From a checkpoint of a small masked image model: encoder activation geglu.
Rows from block 0 of the decoder, named by matrix and row number. Each number is 500 + 50 x the weight over its row's rms, rounded and kept within 0 to 999. All counts start at 0. Numbers have three digits each. After the name is the row's rms in percent of the matrix's.
# proj: attention output (decoder.0.attn.proj.weight, 128x96), inputs 0-95
proj.0 069:522459491539406510483491472432465516639430523480448483569530484489495423458473458494538445510548530531500504502462410451439565496502479496484544545514505608522472562499439450509461541442494527439497387442503386470561524492550407529476571524535581490428652494586484484428460444511524519479
proj.1 075:521515529516514521455537557470528445393438510498546479481439596465361539561447627588565406481492586454531394478589527556493516536572460434521533582445461495459473541474505474415534497545487517478593494523503569540388513534490567477494518517556453463443528513505457525533476523522532490477
proj.2 080:511599521572427526434481449496502521428547490461467467543504388407504517429565464536529459570449546435494489477442495513510508517578540595493520542471425518491497566484556427472493484492471538514559473623454584614372538544490557511502460478621446480503545541538448528483568520492500471530
proj.3 059:534511533584466470467519373529454466570539512618445507460456383529610466380494428543480589574480498538541515450467517512540483525528465519583436523508457484476514536467528455495449498448474536507562405561488524530461544481511455516508561498520552480487616552614417503453441461520504516537
proj.4 060:477572552537492487450537389485432508492540495644468539513490448516612450407510461550529545559527484564565562503494583531555490569471448463560468500514530507494495513528443456424436532466452504577569412402468470452494504463514431550474593542448584482444580509559519528479458468526484554552
proj.5 076:417512489377591488516493479452451507521416442607531479518476487575530409475523481559519528490579460581504488479506606479518517612467443475534451461523574517523435455458430468516453462412508523464568444485482531505555551459608470526441589511461579528523615474552484477488559480485465493510
proj.6 102:505397551565583484535520595464500544447602525519491493520577455526554506506451456539454496472509515517447527529456644544544420669527559430434569498547535490559512456502410442548494479450471495488504505546517530510582549522495513566488522500423585551504516424456511521550505506573475487441
proj.7 095:341566495418608451536498538441486537429535417539414537524563541454505488500556552561527511499441441495494537568558590539486451553510483485513511479564494518555522426512515581556502542444580545455506492546498512521529517421580489591471521450425489506596547494549489437533503545510448406479
proj.8 089:456484469503586519598579538522485508472387500609566453471403525473457464515495584652552429463410489560496489449531554412576515499471408407500458419520531528459484497521469549540506473481537402481531519449529534503567492485572437522531497522482552475488507507505526533463450571522511542574
proj.9 106:439449512435534498583563559453489409530355451696476533506495447546444557564418570616456580567521490530536619475538456461548500528477462421546524530473467455459457470485509514467530533472517498467495512494505491498482492497491475429493560453512500450562548500541521517509497481511485492401
proj.10 086:501455470601565518508623532441456392474539459483483458480582544497411526459504582538479391457399567481439432486504602468478533439560400465491420425549470459534586506448542578569510504485501486467468516460462564502521514460509515575442459516453503496524469516457546438571448535510477506506
proj.11 086:497577464383494530448545534483498423449487506469495409536552552479426605601563621456470471527503521456477504541555398498517492410573446545502549526452497483492510518498502416603516521576505485465408551454441511469460598489470553489415443507515445474495472469411479534549487515489512515417
proj.12 081:455514456424450462591410517487509502555516529491384472550510575597489518590512606396533517461434451509518480566500460605385414394529492445523563539527480602542484546470422465517559532527477489443464479510532483472502465488504492548457410563511465464461503556504495449514514456531524437483
proj.13 106:505481546468605465417606465488431446488556476565460487523561575460486477476492533431500402495645555575520471448557510541547484461500384476534512494401560474486564492539491451476533544560409449521550503449492595438488512468481535504467462560412468486416455548468467495523552551555542506489
proj.14 111:505454497630512500527430529472481480491523464539424521547558421415501551472520470569422475598560476401469520515454554484525514554583495527463494547635466501628514457461544557536592506458622554466496442538498524493548453478484488557545519460561517479541554563588505508475478499523509424466
proj.15 102:464526542431445541560509472517466521438544486591519551531512473507475510513490587491524499605484469437488468591493553520591520553476481514506418581551486491511545465520531546331588539539530519565503477541586575563520433498496516511551549491554473490512574561608544569445534442474585422518
proj.16 102:498603511448458491501462426520461498557482508499547351471502487458516521568481584457513430552442556390564366485531454464510499498539489507534497480577494459576554467440585631492586528500559539502494464554551548541558489437485521577516498508509469526560466572581548533524521521528530426489
proj.17 098:546489490550506457434421495452485443558551534417389492545521552443483561514534590493435427461574554493497458483492428405439509469557480496501528535488472457428516498455605528573574497578609509366486473450538464427471443505506495426584482505513482429423456540487493511462466486434524510463
proj.18 102:495470535662558477570483466475476463535445502571404532523542557429482491483413478551526563577435527527568459454435529562433463490503503487538462501517487544512539489456566504485582563501559525495468429464553489503482480497508503522430567507522503456420575570580465596471466544562571397593
proj.19 121:505470418439479459533445523454528503619562502562437468492458452662485497488449446431467492514559528532466439462525477551446565494622502541551511559503571516575503488527423425479557495525459455455541509424424477452535439500457521561466493576511448471486507531495525487596511494595522515392
proj.20 097:562495522513462489507541425414420506577493552493570355588554478497526399529525490386581485500518541559507506416424540492471448504496467473494475503506541587418421575475497486546454514530523560455438456485496419501484490506503476468450566521572529456448601425515468555444478458505472568570
proj.21 120:490562460539470490429426518528630436467554533543435559401410523449474614504451534503494452502470567405527474564563438519545533515605532541588501509435505465483570575481531452500544507535419498492431517535550573480543529556431525452538436439563482509495486509465562546484498551455553559465
proj.22 099:428495591539522528583426510470510511554446496508502415499524453467469492520466476417569469552401507443486567543418467512532487588423585678487555510512483485485470444483521509421533504516572629485474487486495487431483419499483536421448550552475484508541528510573509515472515399541493437505
proj.23 105:514522501418475482443400479482574469476444511528648518499381470530522508524499487503568568568562520430541444540527498499488525547518492481597523491557473487499571575496541459577484510471486382475446394489508529528581604569495473554469499508532584529504552522486531444439487506484537532370
proj.24 107:445549513568535429544510457490584509414541589511504591535470482500464486544496492498564375524561490422497482478539520450464581496544494551544562616530496520569523555490530442510576523503518523460515417533562590500565515526555533566560456519627505442498567564568475543459506535437565443460
proj.25 099:455540583472594419624499491549500497453388554493467484539603533475542516560477490532495425489491547417565498497485490476557482578445547478447560522451442585444477612527500450570512478460508490465467454513509462518467514569571468503513475540596486375454559538535467549458487526463503448593
proj.26 106:516556498435471497494437478526489427564418565470539431531492534560481522532533569473480530537519573436557441484554450418493533529506456484555505498389499612422480591507481368562457486537435464452491443421439543486412549485460530469439432559581493452440532570456417520480509545509516511462
proj.27 082:466477581475571465548435482560559497569515604498486601503449455559515478482531396513607506529529459565487454488581461482482512460480504622601509437461464558472525657523521499535529491465488518439410469417488506469499588520520486520376449546518474492519560494483516528504542521478518500423
proj.28 093:483665445488444492515471449527496540491515500496393514550562462430491412549453586511509551567462510500609378473502583533400438496502529438544495510482567444479496450465532544411531549551483560520537443490539560511550447510495529480549546495515522543497475593552612518467514426533523523505
proj.29 091:544536547488600404419506464471527494394564560497525515513529498438530559596491507498527435506589563486493515473618508460589573553538507534536574560465487447500512533487546440511514548469431501463564460564518553653467567506504504470514466452571484438502525598559453524458460562459533512464
proj.30 105:522488497527543413532510426420492416562377556514479536518541637436518560569432564436494434528469542409587502477515368410497491424395519502474505512457499510431507531500504449580531593536489548462479430484527498487509443512517534475527485460503499475478524533535539556428491595509534490494
proj.31 110:527550471546495479484519501591588380552487577465561456478415452517514554508469466555496555520558590501527508463526467465473474527593452467613618471448579465445458541439512430615497529522490439454518530486479537511514532552503469449473477486572453441423505475481481655458492523490480553507
proj.32 053:489506496534539461516526460542528546594633544460468543480587471492578509531480375384498551508548426525454527531461440483430443431515583522518570476515499446511532477485557489606536522544524490518426579537528490465533502507492502445532360466523424472588390484421499529508522525471532509530
proj.33 065:491433485502473505490528564487527577605515551380535493513525608428468472576441464480588443472480510512504469556565448465417529468461525457464616494570586525523481474525541543522548498530600452471396532423498406427570510515497386523524524554504506480460472428509533553512442493492562486482
proj.34 062:539405494567441574502527614474533487464485491368530454487481586472378516545506564494536471472410534450456435558479466527420504469495516471427531486498495497484518492541565585506547449568570476515436603498483475494428492551492570507458437550492429511475393415410460476570490492501520516489
proj.35 073:516543482627472552459482547508572543459506474367528458501508503338446520513514478441567492462499496423486554517390449517442460495493619571455575499468478476463525541519580539449538491584513529509445574480460461483391453539454550454485449528504414496462415487445487475533472498505528491481
proj.36 078:494479611510459502495516449505510490459471513428463456522537431461516448468537403406628532539362594491510481481447483580489459527498524561545587483425507509456499535470547421507455453476469540502577476602551572546512515582419504485507500518597473477552532518579480525447502463468530522601
proj.37 093:512514505510437415481439396524519563546478526472472537502438459507623348406544353524542451487510531528518496469466419511452568501511517570515519524474500556456468571495489417482447534480443485483496447465450411431433506508478436499481533537577492440442598508542435514449482516419514513494
proj.38 093:518501479556368504516441444544560578555538527390480487522523436508597431465532380411570566546435452455467536587450424511441533497493607594456573470519557505490440514504516473451459509470497515495465483503511400501485462569502471426492547480569490515517561459550518492429556462449496505514
proj.39 121:553531517471349565379548402532408519593608531464461458485564420458587457442545485487487446498401510555538453527481498505441523381536450419527478495544473454465479494438575565461466534497565519599526467552570484518480496482516475549522545511491519501509491507557539535484501462469502490558
proj.40 094:587441528512591457443487471465436559560463486395541398469532512406595460491506331546517508410398539550527442433539463441516490508507540527462436519479472511466449520522515552470444513491535454478432505448448395470444471423587444502559501465459498489502542504497462476544500444474500472466
proj.41 103:571450447488523469438569475464513509466566558516524640430440535530563596542478473486442474478574456426481582549522483518544501410416490448471488469425460447488525472482518499577478479458418455485564492574522590609493568544518540456544449412463545483546450549454521428500493584519481539529
proj.42 117:565489517501450543468408517450440425525562490492478567526471486509517611539574536449318570516575460454408578572470467560518499382487432583528448543503428527501472547506514481513469532487487486528467504457503389523381504526536537464520480436536498465523476488424476474509539518489435474508
proj.43 110:444515421422566474463582470507477516473530499580467570334415580575480505504472500538538596475430412570477470462527527574473458460462449460586404517489462551504455546506416464566460504475433502536546513461501508498492524467488561485453545459488531520519482431410505507526492582522415541566
proj.44 117:487545451488509503452597424497444566458511475557559570517572626535581441516507500432557491456607369538527546563533542510471470536361481445438523500606441563582490468541463550488534465485540519515505504502498513502476446413566526545526506482475487510521508531505469542569528537490487415584
proj.45 119:469519483543462527461475462560505500543440412520486458446551541443478603508463552506441505506501489447571464452507469480500487511592550489482414482457554423501559379507544650381567524560566558548511531540503546456499466434512499561518529463413461576546453525533550484567511437478503399455
proj.46 112:584468395556437536399443479513494538528568429411560510495449526536479537386510439448442530402604460507462554479498462547529567427548462523488428545495473528514484536524464540447487476500515393613481525512531469454545488537548483591574481415486527555488437490451567502504551565501511507552
proj.47 123:486522442465493526512519514508443570508569492501522536501522491468502512506595512496468553428593391609447581462502432397509502400443484482457470515479564487513486440505390429508488513562442445558588575445439482491458466476567528503516455479405495541408426469409453519530590501530433501523
proj.48 121:490569481492545524500517525433435600486600492410513445473598435373477456431550474507406486420500478494457458498435587460530513517518526581443344481509500448473495487504509620388463478472552500541484473464486435486481508472553449530498582489476538530532527512559512461477446456442474475520
proj.49 103:531435535431463602400585558548457489469575475433531516464595484498484480438530478467532452446521466545488572565505578572513480459472442470455542431600456469501459484506452579517448426447536479489529512507481541556530565539531488461441502487458627549535462375433515458525490479467411559517
proj.50 095:481479484501502453547517450548436594495564481537474606493586522548622419459523487560405513440545406534522562504493539428518484478382543404390412462540504474492532475529455542486452479462460452541561462562487498572450454472498501446511474431426558585486438533496449470472476542512459522465
proj.51 100:484466544402458601516506575537467510433427406531573447443476496497404525432486581511477555504464448518512541520498528485623563550454466468438462475552449507522581420537504559475561429504548449534547566549565647492505451490471556554527466523500466563543445496477539487516577543517498439513
proj.52 119:454513516338554468576447478529454560516540485497531476475508523505538446531567496483464521455476392495417424505516602536481503490434502549527401475506563499524528468536407549468473535552453499500523566448462440457488503458532517499400519512365485535479452370399504409553485491501462516498
proj.53 091:467538477601624490497505500575438513449540405548526533484515517387520464445513507587406414483549474496494545454491603483574478558454472467509429486512489472487605469526460573457492462506485547494514497470466567440471479393502545595462529576378523503472512536487484423579440508522478472515
proj.54 115:439470489547572504533537545548523497586522436456459503492585545561437424421487452457415467432472501542458484466468513516448504503418549568440423452564494446547488445510472616417488526552529479553532556458476394501492400414467457519487552463402454596469468508526569507535505446561490454475
proj.55 120:477506458513518536493462519535475447454592506522502631466507415526477526466597544550391540496410462602468433510538566543486496439569478562521408561528508452458524479515466500476466580579439518607503536428486497451433422406484500473515516521412520508436455471431520584538506499551514567509
proj.56 106:496501464545548465533387542528501585502535464478488552530483500417592528534543469498516527476490404453491639584531532602472388418506538464497569499542447486565423476501373544532489540521482482459513543493484470518480524472563526524499450463377500506489468477421466400588454547517452481498
proj.57 100:464466445505549498505523517490543562493461477538528629482434577415524412446508480502602525410531413596477532449522491476496476471387482416494512474388512539417453486511430471456469493515472495500548582443496466441392436495539548455471524461434442522491479495437404430537552523521450481528
proj.58 110:445540451458527495551463582467556541434547524497545571468500389512514474432510450488481583520487465482422612512416512461576519586474583554478533527475575476486493441483463494429450518464414485463530545533512487528536482559355494415533587392547542529524514447481573517482448502499433541459
proj.59 112:441490517408555465551509535505509488373507511445468569476518531563536487410544478482485674439376528571494572438462513488581486509466495478465466461483444500453517540510461492554393498451413473567471565483464443520483499464449437479572477393498504551519451480428520505507445547481461562483
proj.60 123:531436514484518524487460540498447466476424433541530446389389560399496463484507525559429603431392501579515367372494539546539474496503489432500401509490507503542502481493417484483525493562505475563569529461504463431509453470488503483530548438449504583436448492450529542521478532550482478555
proj.61 111:546458483429489518489438524524538516504610535466508556454450447595517448408515463467485616454548450506445506469506563445526510537433499548533436526550474465573434501518475560464489458521527440616534612466468406454470510527505486492530492468519470548476419379377476511594511453528472562487
proj.62 101:474577433407433522441501499643575563550532483513470504460487535619496525505483457429464540501513479487539568486473434591551447479468511499507540430519505422496534529479575614430472513544516485603473563470500487495508492504498504476454477489400503558493419438440632426499522453428507513508
proj.63 128:500543523422436557435538585518423537498561487482422464495541441559546487443545468488433482423454514510416605519397498586569492514481498423453513453456512481520510532522467427567421512458449535569463524468429421464462606477509512496453473515421528542505454397400482489570513506546462560470
proj.64 053:524548547530665409514458477467514481480478513446492421517560507453487581654460456500522457511475548462500441442587484440470528483561517602539572498492476527512497489502528449522551508511526526440482419522567573501549467487419529472557486542533470418464506637551553555444509539486576483493
proj.65 045:564538506458378555468498582508529461443464492444468468576506438621425443525551587612496554495511523523402474593501475446464540564479513517407498532528503515499486496458467467526515511552530517506408592462474509541464525493578509517407423511458491513503443366441469554481524435510462522552
proj.66 073:549412387510471473458539421460583404545548542498464490537515512545468514484437500400525446511489547479550456512588470412457500414538464529484484539469539504558524462498500486484621578578471493550543502557583583482637504515451579516542434497514439496528449538517576499499544564478580487500
proj.67 061:474480509572620384590551407513583523463516540534510499496524547508585613567431410462584473501433481482480572452586487513558451499538598627524552504435537507460500519531506434529513522509438492488538434491479479523513490507428490455540496490507502453487490623522505480482447568535482541443
proj.68 058:479478445600636432500561418541549500479599528491505535427543586464575596505452451457467553468447470517529443440535548538517414497511557527536492550484591445441439418522543510459523502550539529528570432495524497431519416468546531458582580521452495499507496606536544516523544530556514488474
proj.69 074:603550506426531423410475354514475507496503559448626448545513571541652574606517489441553514465522438515515492508618491518523415442457499496550512533558406461508475518466509485612470518497488497530528441501519485532481506469544522490513464507457533474485438505432483541511486539508447566522
proj.70 060:486541508451487521549448427505460549508446441533504442543473498528512563608545535459488592552503346467446471505515489507480484457474542600501434460520454500502462402538506528537474506497536583470525443486519441557430405407546541436470567537403514530491542559547416500496537435573444403476
proj.71 092:471468469455347577509577475586504507536500484522490568499468539533502527468528569483419453484527437609543462574462505578474465388553491476466382524535484459480503454497520611477477554568499541552454481484517441477426447423527496482526475562407528453473422517460517495521402436498526541547
proj.72 118:481536560440492437464515490542593525433511532451598546498454578543529555518507547451491586466563506437510583504516489561573450581418505463502559485469473490466526581567494493575417415435443471499406493473456502557527584538490450517542438485508612528547474440442478487485446527426467608501
proj.73 136:535460521636514455551444460398420487451486466517480607573513589431511479567581588543444470502584501494412496512486457399503553451441492522426382466465476520511510547563434535403481457490404515441494480438486494533479465459423491396467492497499521511453545531508469498491502477533503531494
proj.74 084:499535443535364543516446452432479510521498511480462540617516485557479430516531587507492473530551514486505498581436541523386547500454440431485482569504567495458475480516535566384491552562513508535513461450509399478428420573545466414545567522523534501397528455487502502466500394471523572526
proj.75 097:560535510465463597481535482495440401527519546506473435512623479471511621544558583479464541576438480469535429637481489502438435431502465449497473582580479511529558489507636552498570506539572554501468401491540536521453483503582557532505491545504574475490503540507485488465540507485537477535
proj.76 119:620539465491505466380506406533497406479527548566486509547481475519552577544456566546574467555537577492550520476600484392561465519531460424559513458489534515512543510475454490580535492511427406474571499461470591520553514518471508518510419528471548468447448499424478462507512558530491592590
proj.77 110:564462580445429483456539412505488463521417505515527400529478526656514504508472548514576507537426532428568481536573455506514518501435426406515568424506424566497572542556561505603467450442518453524403451516496598523518579473512508562492436546510548500546538519516478542493541522483520517477
proj.78 099:513530546573408510538431483495498457587478535542481477500441533525469581601498614455456523610469542474546564527537398489566507403551477500564482473529513504528520492482592599532551473463595520445370470521483475480549543476540470535475516456530485548554564502558464426492460432469543509422
proj.79 099:490507535378436472530387511475501512476438477436462414492481426484468500522494487512549582544489522391501490466532552559485525483617469483573574483549465553503425576476519466602480529457552543414473484492507512518473506535617508464448521503566514466499610473547408535463602492530438440534
proj.80 122:552425446521505460490490435487569445624528570417573462505482531446510531518469473413516377475516498486552498532550413387443496415447517512544553499447582443447534560481543496479497529502454552427420475490491506531539477519471458409540494395546499484555543529544551430447464515414519503424
proj.81 114:573496522507394529424516425488422465508489467538497475557472565467502426494502646482528453507614553531553423505528528469507530470505398339531454498469531479458520511500494525483485476450448472476592433538524645582547559515533441539509522472513573524514512525532487475455467508434494569477
proj.82 102:481522515533478489522532545459521480550498553501477544480520442515456409454483458442441422496604571522534528520460426528516533501475534581485453525468547478552468565473516532391498513466464463518441491567530426576576612613408444471509536429654517523548569458542533473479510434449525524418
proj.83 117:585589456544451443420328402491435573561527451497486444588520505497486473581513636472422511528604455406565423451477494496456480461500433456570532482510526524556511489523467472560568480547547490563516507497493556491569501511439543527496475558529491502436446509504495487460541514490541514509
proj.84 090:511454535449467464533502489426480487543469562521509510538434391639504473393491442548544471526456581452556614495506483491491630473477414489521554500474512544577562557525497516474511536452435530494435464505469541549479578572460499603471435490559528463510542510510590492546488508567603546471
proj.85 114:506521431539461469542449420508534527495482572489414518569460456447504498540449490500651586552397447585575485505565464507396477409561493517571568571453536523510522447476524471514541558518462450479527463567617559481564477596487510541550464512544518501485497578522510584465545509478546481506
proj.86 103:508485577525573482580557531456477483571502608484355509517481530452486486561474503523487486464490555689444470445472406479479499438442515500487468486377407522412459580519544468516476514503537542464428439479516449496466505542575473472518487539550488431500537549557521541447503415503508509497
proj.87 092:487537467550476429484468432489579519469496524505493560494472488599512554495491546466518481514558491452614495494559543557452501524574515505562527442515521495550563419551572542500557462430537561465504432601551625535570505500465520537532502612507497542559495564605541409476497432487606465421
proj.88 103:526525488522533467533525482517502447507478532537460514496432525478438530491485587535549518503491522529518465429603484430527519429570409497597496484448510502404557567468544444612471440451487459441467413482508640482544616515508467501531486533576560454530537556513511550437422555417510593434
proj.89 092:505494530462395532488556444507471479530585542555481502475507418540617453428516458470551451581463491408462429646511548568465518523498459426528579466563470517481514555471557466629464519451591504510462433511544457490501542580588470519453540504541576436525547474531545518464532499505480479545
proj.90 110:563522521454447532443576462478477532622576571423531377511527439563411454427486496406545413477553559550595489464493494428475540463493410575516452528507464555569525571496497567516551467504509462443451494455556500518612487545421462538496455526544525482481494490514571520516471469494567539532
proj.91 089:462527501542508519629510466506557474543395506555600433403398423455501519407419467547556516567405513469554455470475450412519545556547526486580528377511513502516546552498496487567523490448517545427447504432447511482523530526438480509388527503514474487468552467540550531508501526554465486437
proj.92 095:568498472427514384525435439413431540531592540461513431556475509439608494614480497565538558518462527429440475556516509467485513512518477447521520474603472538562532462452552536501560465481574480512447503569579531544568488536444478540547446545570477480520492553585475558465447513428556419521
proj.93 097:461490539492481547480527518455530432521467505564498464449418524520443553467459576519596420555410575497534487577558507518520532537588456441582521538528501457487485462457559558468495420472564480506514503531495613484575532501404444537540596495570540507563592487607510561526499398519510563437
proj.94 098:430526521505514503588558487473521528476483456464491426568564498374435399409561559514573397530442513440491403494490477429418540496566440524461531487532452547525518558477523514442546563523523406491477489503543480460467471496490501561459496549551413402441564521545529567451521542459556444572
proj.95 114:523430439439410555523454467441453429590436492502519490589551444440484469528548507407515444537567520521535535522435492426444536395579471499452517496424599558529478474505461473462495564551441434477524498506508544506534492502507515611517423605483429436459491583534554452508486507528594485547
proj.96 053:449494453509434528557526574502433547570514447631468526470435403510431472379475517510420581529476502519593575391399525544536511538548429407556450443482572503521538482569496583413513505487464489537565563497503454525526470522482470485504574521469481578445498487511487481568504476543494482510
proj.97 053:452513541357646485580505610506550481481404480508523496467499478505383514532476455557513497506569546536484454410520462459485561519477492637571536487394527487468514536487457406576451459468453496392500522508453559463505560529500476484505459453513473430502506517476480464473465482524497578448
proj.98 045:468491545514364589483468629562504471471539467493407532546504452529385410469519579581452475532514559445506502569413526492458559536492469421426497505508550498526553488480548555435538498508534510536461600563580549520521487559519508549518476489572453544529480413509535501453562452477529443572
proj.99 056:519449541545432498540454585448483509498576520510451510580447380485451363464512492575532490513508579561426569511469521435502613562544457459483543506495519517508500519483536414498509424412497515440484507577525551604589565537496460511539500492613538532564555504574456464450538472479523496473
proj.100 096:485532401467489482457413490492552513616462490546530498562471433541421461535452467431547617541513505559613587458505436486448488447483497512554492489436544502528522469479479483465569505488465471477485566521538541494647496540380467458479503433572421494562518536582563523459494546416517481481
proj.101 084:489525441518638420557460507513568444496400485554490456482480499470482532567416419528486549507484572516525504402514479502542480580510572591545510491421634489509474472494431382438546556521431497470594500480504523478558462543463548452504554482548414471534531581559546471467528525512517459480
proj.102 083:456495452511651434553444550470534447509423455549501532472428470527513492444470369547426555482600591490467557417474495470541559637533555533527508450468497473480394538520450431452483469473484525485521488457427442505540497501493471447473561462555504559541541518535530459502575501481509522405
proj.103 072:456512504469576468442410544532532500486397434448502474458570514426537552532466431559407480482483540430456457498521432455517533554565600500484491413487468526579511474554466453557506455454536472495456509508457422405540451474393506538526524492545453486586509574531552478566557554467533376441
proj.104 121:525454548624563451453435538610559550404591568462481595466428503540553522563456413538523391446469467475490508514560593596569470574484579499479547459502511462538491510505499519500509509479538535531508515506565473479559503501553503432536542446527485564501454457479579567446543508462415479540
proj.105 109:455420546460523442536448546552555488514513427510420584411433575594491517532466449464457500476477481472449416497603589641497517518569572562564520468541412484468436466509499520466445477438543548521528490530485513534508524446600488530528542535451500546577528503537490447553566435550455441472
proj.106 098:507400506452487550505475564576542447474403480472563546481496549557468570562508507464522556461514463484446537482470438439522468432417526510478502526566464542549443469525454522507537490583506493549533598477473392497448431531474557530525429501498439516447348423346488479534461522552458514548
proj.107 120:410445465483612537541517600498581461453439443506507534404518528539368548473425468434480508496494435593518458411478492579484407484496545648469453528450437482482550538486531534513488547522461519505449555513479456427459496455473544477470466447465418501550482501435515446554514515507462465431
proj.108 098:494454431408509521479589474533482498454426499513558586446535614583508554548512597528534450473483428479568539558560497493485465456397424431462492506437428485519449488481542514572416554518481498602470553525463452463426552422539550499472447471409494459511472463399479496570535494490454504533
proj.109 107:479431481398485592489603586537488480490370437574452446507538645587444521522468498501485527472450473526575522528492532580570431519382490477441428459518473484518504417497484475531471493486474493446596500501452578567483549423468528512452521503411520541533500446474482489510473548547453514498
proj.110 122:493504525528539531541563576593528527413504487547564542409469503413501557480463515593488495461488424482476577488518532432657480608481560471486478496502410468529503478530460597441534482528479443576535558509482534489488466493541529578553435410449476561510412525412548462557504556479523459517
proj.111 135:514509489477392610508429535541518446508364474568584448494449481609473567534510564466444545568521453473517547546439452552520490508457533473457460456528535556595464444525366450531470459464429500480509529504455506522558541502474537469432481528429582571501490418429439463505513479535443539510
proj.112 096:461418416390513518568601580446551500482476465474541480409458397513433523441511438520447543500462386541413542462446461451473475489547514598497474503472467539475476482463393461502462503518424494461516587523528535451487491512465593510495487559429399471544481455412547516536456517514467500562
proj.113 125:510534491496548537589572517527478601456452513434617515477425531531471453447516445491501483449500447498403444447461548453573574561380521608418387425543462513553529450533479572541480476482525540475454534438489464538464411424554516525466495476418489552538486499505502536528525510549438440515
proj.114 126:432537419449581455522492538480514534460597557401505546485495529525473457484615485491490560408428478635435479483497497435457492411481510568496385479454526486487535481508442554455515437535434465521544597505474491476546539540411502492519534443480460554521438429417560466561459524501482568551
proj.115 092:526524527526471549427496579541479576363605467455548507502535533466540494496551466546482477446527480470431515570454560588554464544455527400427529500566379522582461490446478538488480474456554454555520518559552480522453538521569505592497435493440555498485418485452484491512487546508496435634
proj.116 095:505467492635443553453432459440421492499509424526489537500519518377566491498549490381465488522619492463412643600441489532561578537532527555430497394526546481540503444509479460546462491468512489492529471466471477482499466446443557465462533524441546534540489489488495476526569536554479498571
proj.117 110:524429609530547551490474573580489494487459514446616378442495459424504493461535468486506404463435492484495544507428493432617470586495571580404453505557488469523404510499434520474477469512495479442506577504461477526438477473558582494485455535442460507551526456419477452583545480514496460532
proj.118 112:547466536596574532471573551507430455390535446500517554539532538450490454427534512603444488465573550551416524484466610463600507567469468448441415529484435448425447546498518551518413435458539437551509526458461501533467538459584410449537513453514578498529519491485425476521496489474467519487
proj.119 110:504430480449524486494463492549509514475509430506537587419473541473536546506510457522442624458475381509434529480521526565526440398441469442567491547573380447491484513502515586461519506509498424576568528580554471536483493504475487470579473359442499562507404492469521469483464583518443505481
proj.120 098:463520465530452550495438525469480539534606487488495540497532504617526472510543491406450445514551450471432470591425531545464478467449573539442457526565465460496428470518558593388454458410527546542548490596506442572494473480522464412547533457519517558629467501550505449519476444448432528471
proj.121 106:462543522521377539513427482470477520426458442532520581603550480462570475444650588467451584488640412500499605536412500487500464467473506473387502484479580495490539453506459456494480492504473480504517561507446482442418495476438508469493503479455472510497472469462389494518515531529444488511
proj.122 116:521450502447548439526514540465476568443498509473546518486459522524530485521559446528480565400540437594411466449485502568509419487514532488494438464535516462490506465421461426654439435452525551550502537508484520487541554486489464522540497531467609543488413385421450553542467457493381577539
proj.123 111:453509531477486575530607530552453510564481499492493400464539544479447493403525540512419462446370483617569451435457488430530493505475520524436386459525517535422531462553503577431486502564547496481465527427469459411440392400470463488518558528428471511482509491518549487482480458525460469514
proj.124 138:493524521465531499516600535510481563435535511461539509473585514558551537549510436470448459451563459527482542545490566595505428523525593510422546583556563463527441423471448501493447524548506592555555560485477403440459399413521510472511546534396488493485455473480498515583510417543401455542
proj.125 085:468447494379563573479506551438488412481277445552533521452521536524447533474507545540371512516506506481517442511510504507486511516428456506466431509483502500525521431568496439506462476491521561588528496559491492469405521438516585536466489598453503471544487486492445506567537469484525431565
proj.126 121:448470506570449570470507558588539466414537460537561623399389495530514574412509529550417396482559477509502526530480542667573490528560501445476512574577486436498478478470487545452479530506478504516506560535476486535428508471531490475534488448460485531520471453450477425549492503461431503432
proj.127 104:411512512417518518627516593504572549437502465552472477479522408566466489503521450511510589532442420488400525488443548473505467573530556548498566532547462483475537507510522470607420482529507434502415585501449475515436519480432514477455468420440502484490489403424411499517467522507393507536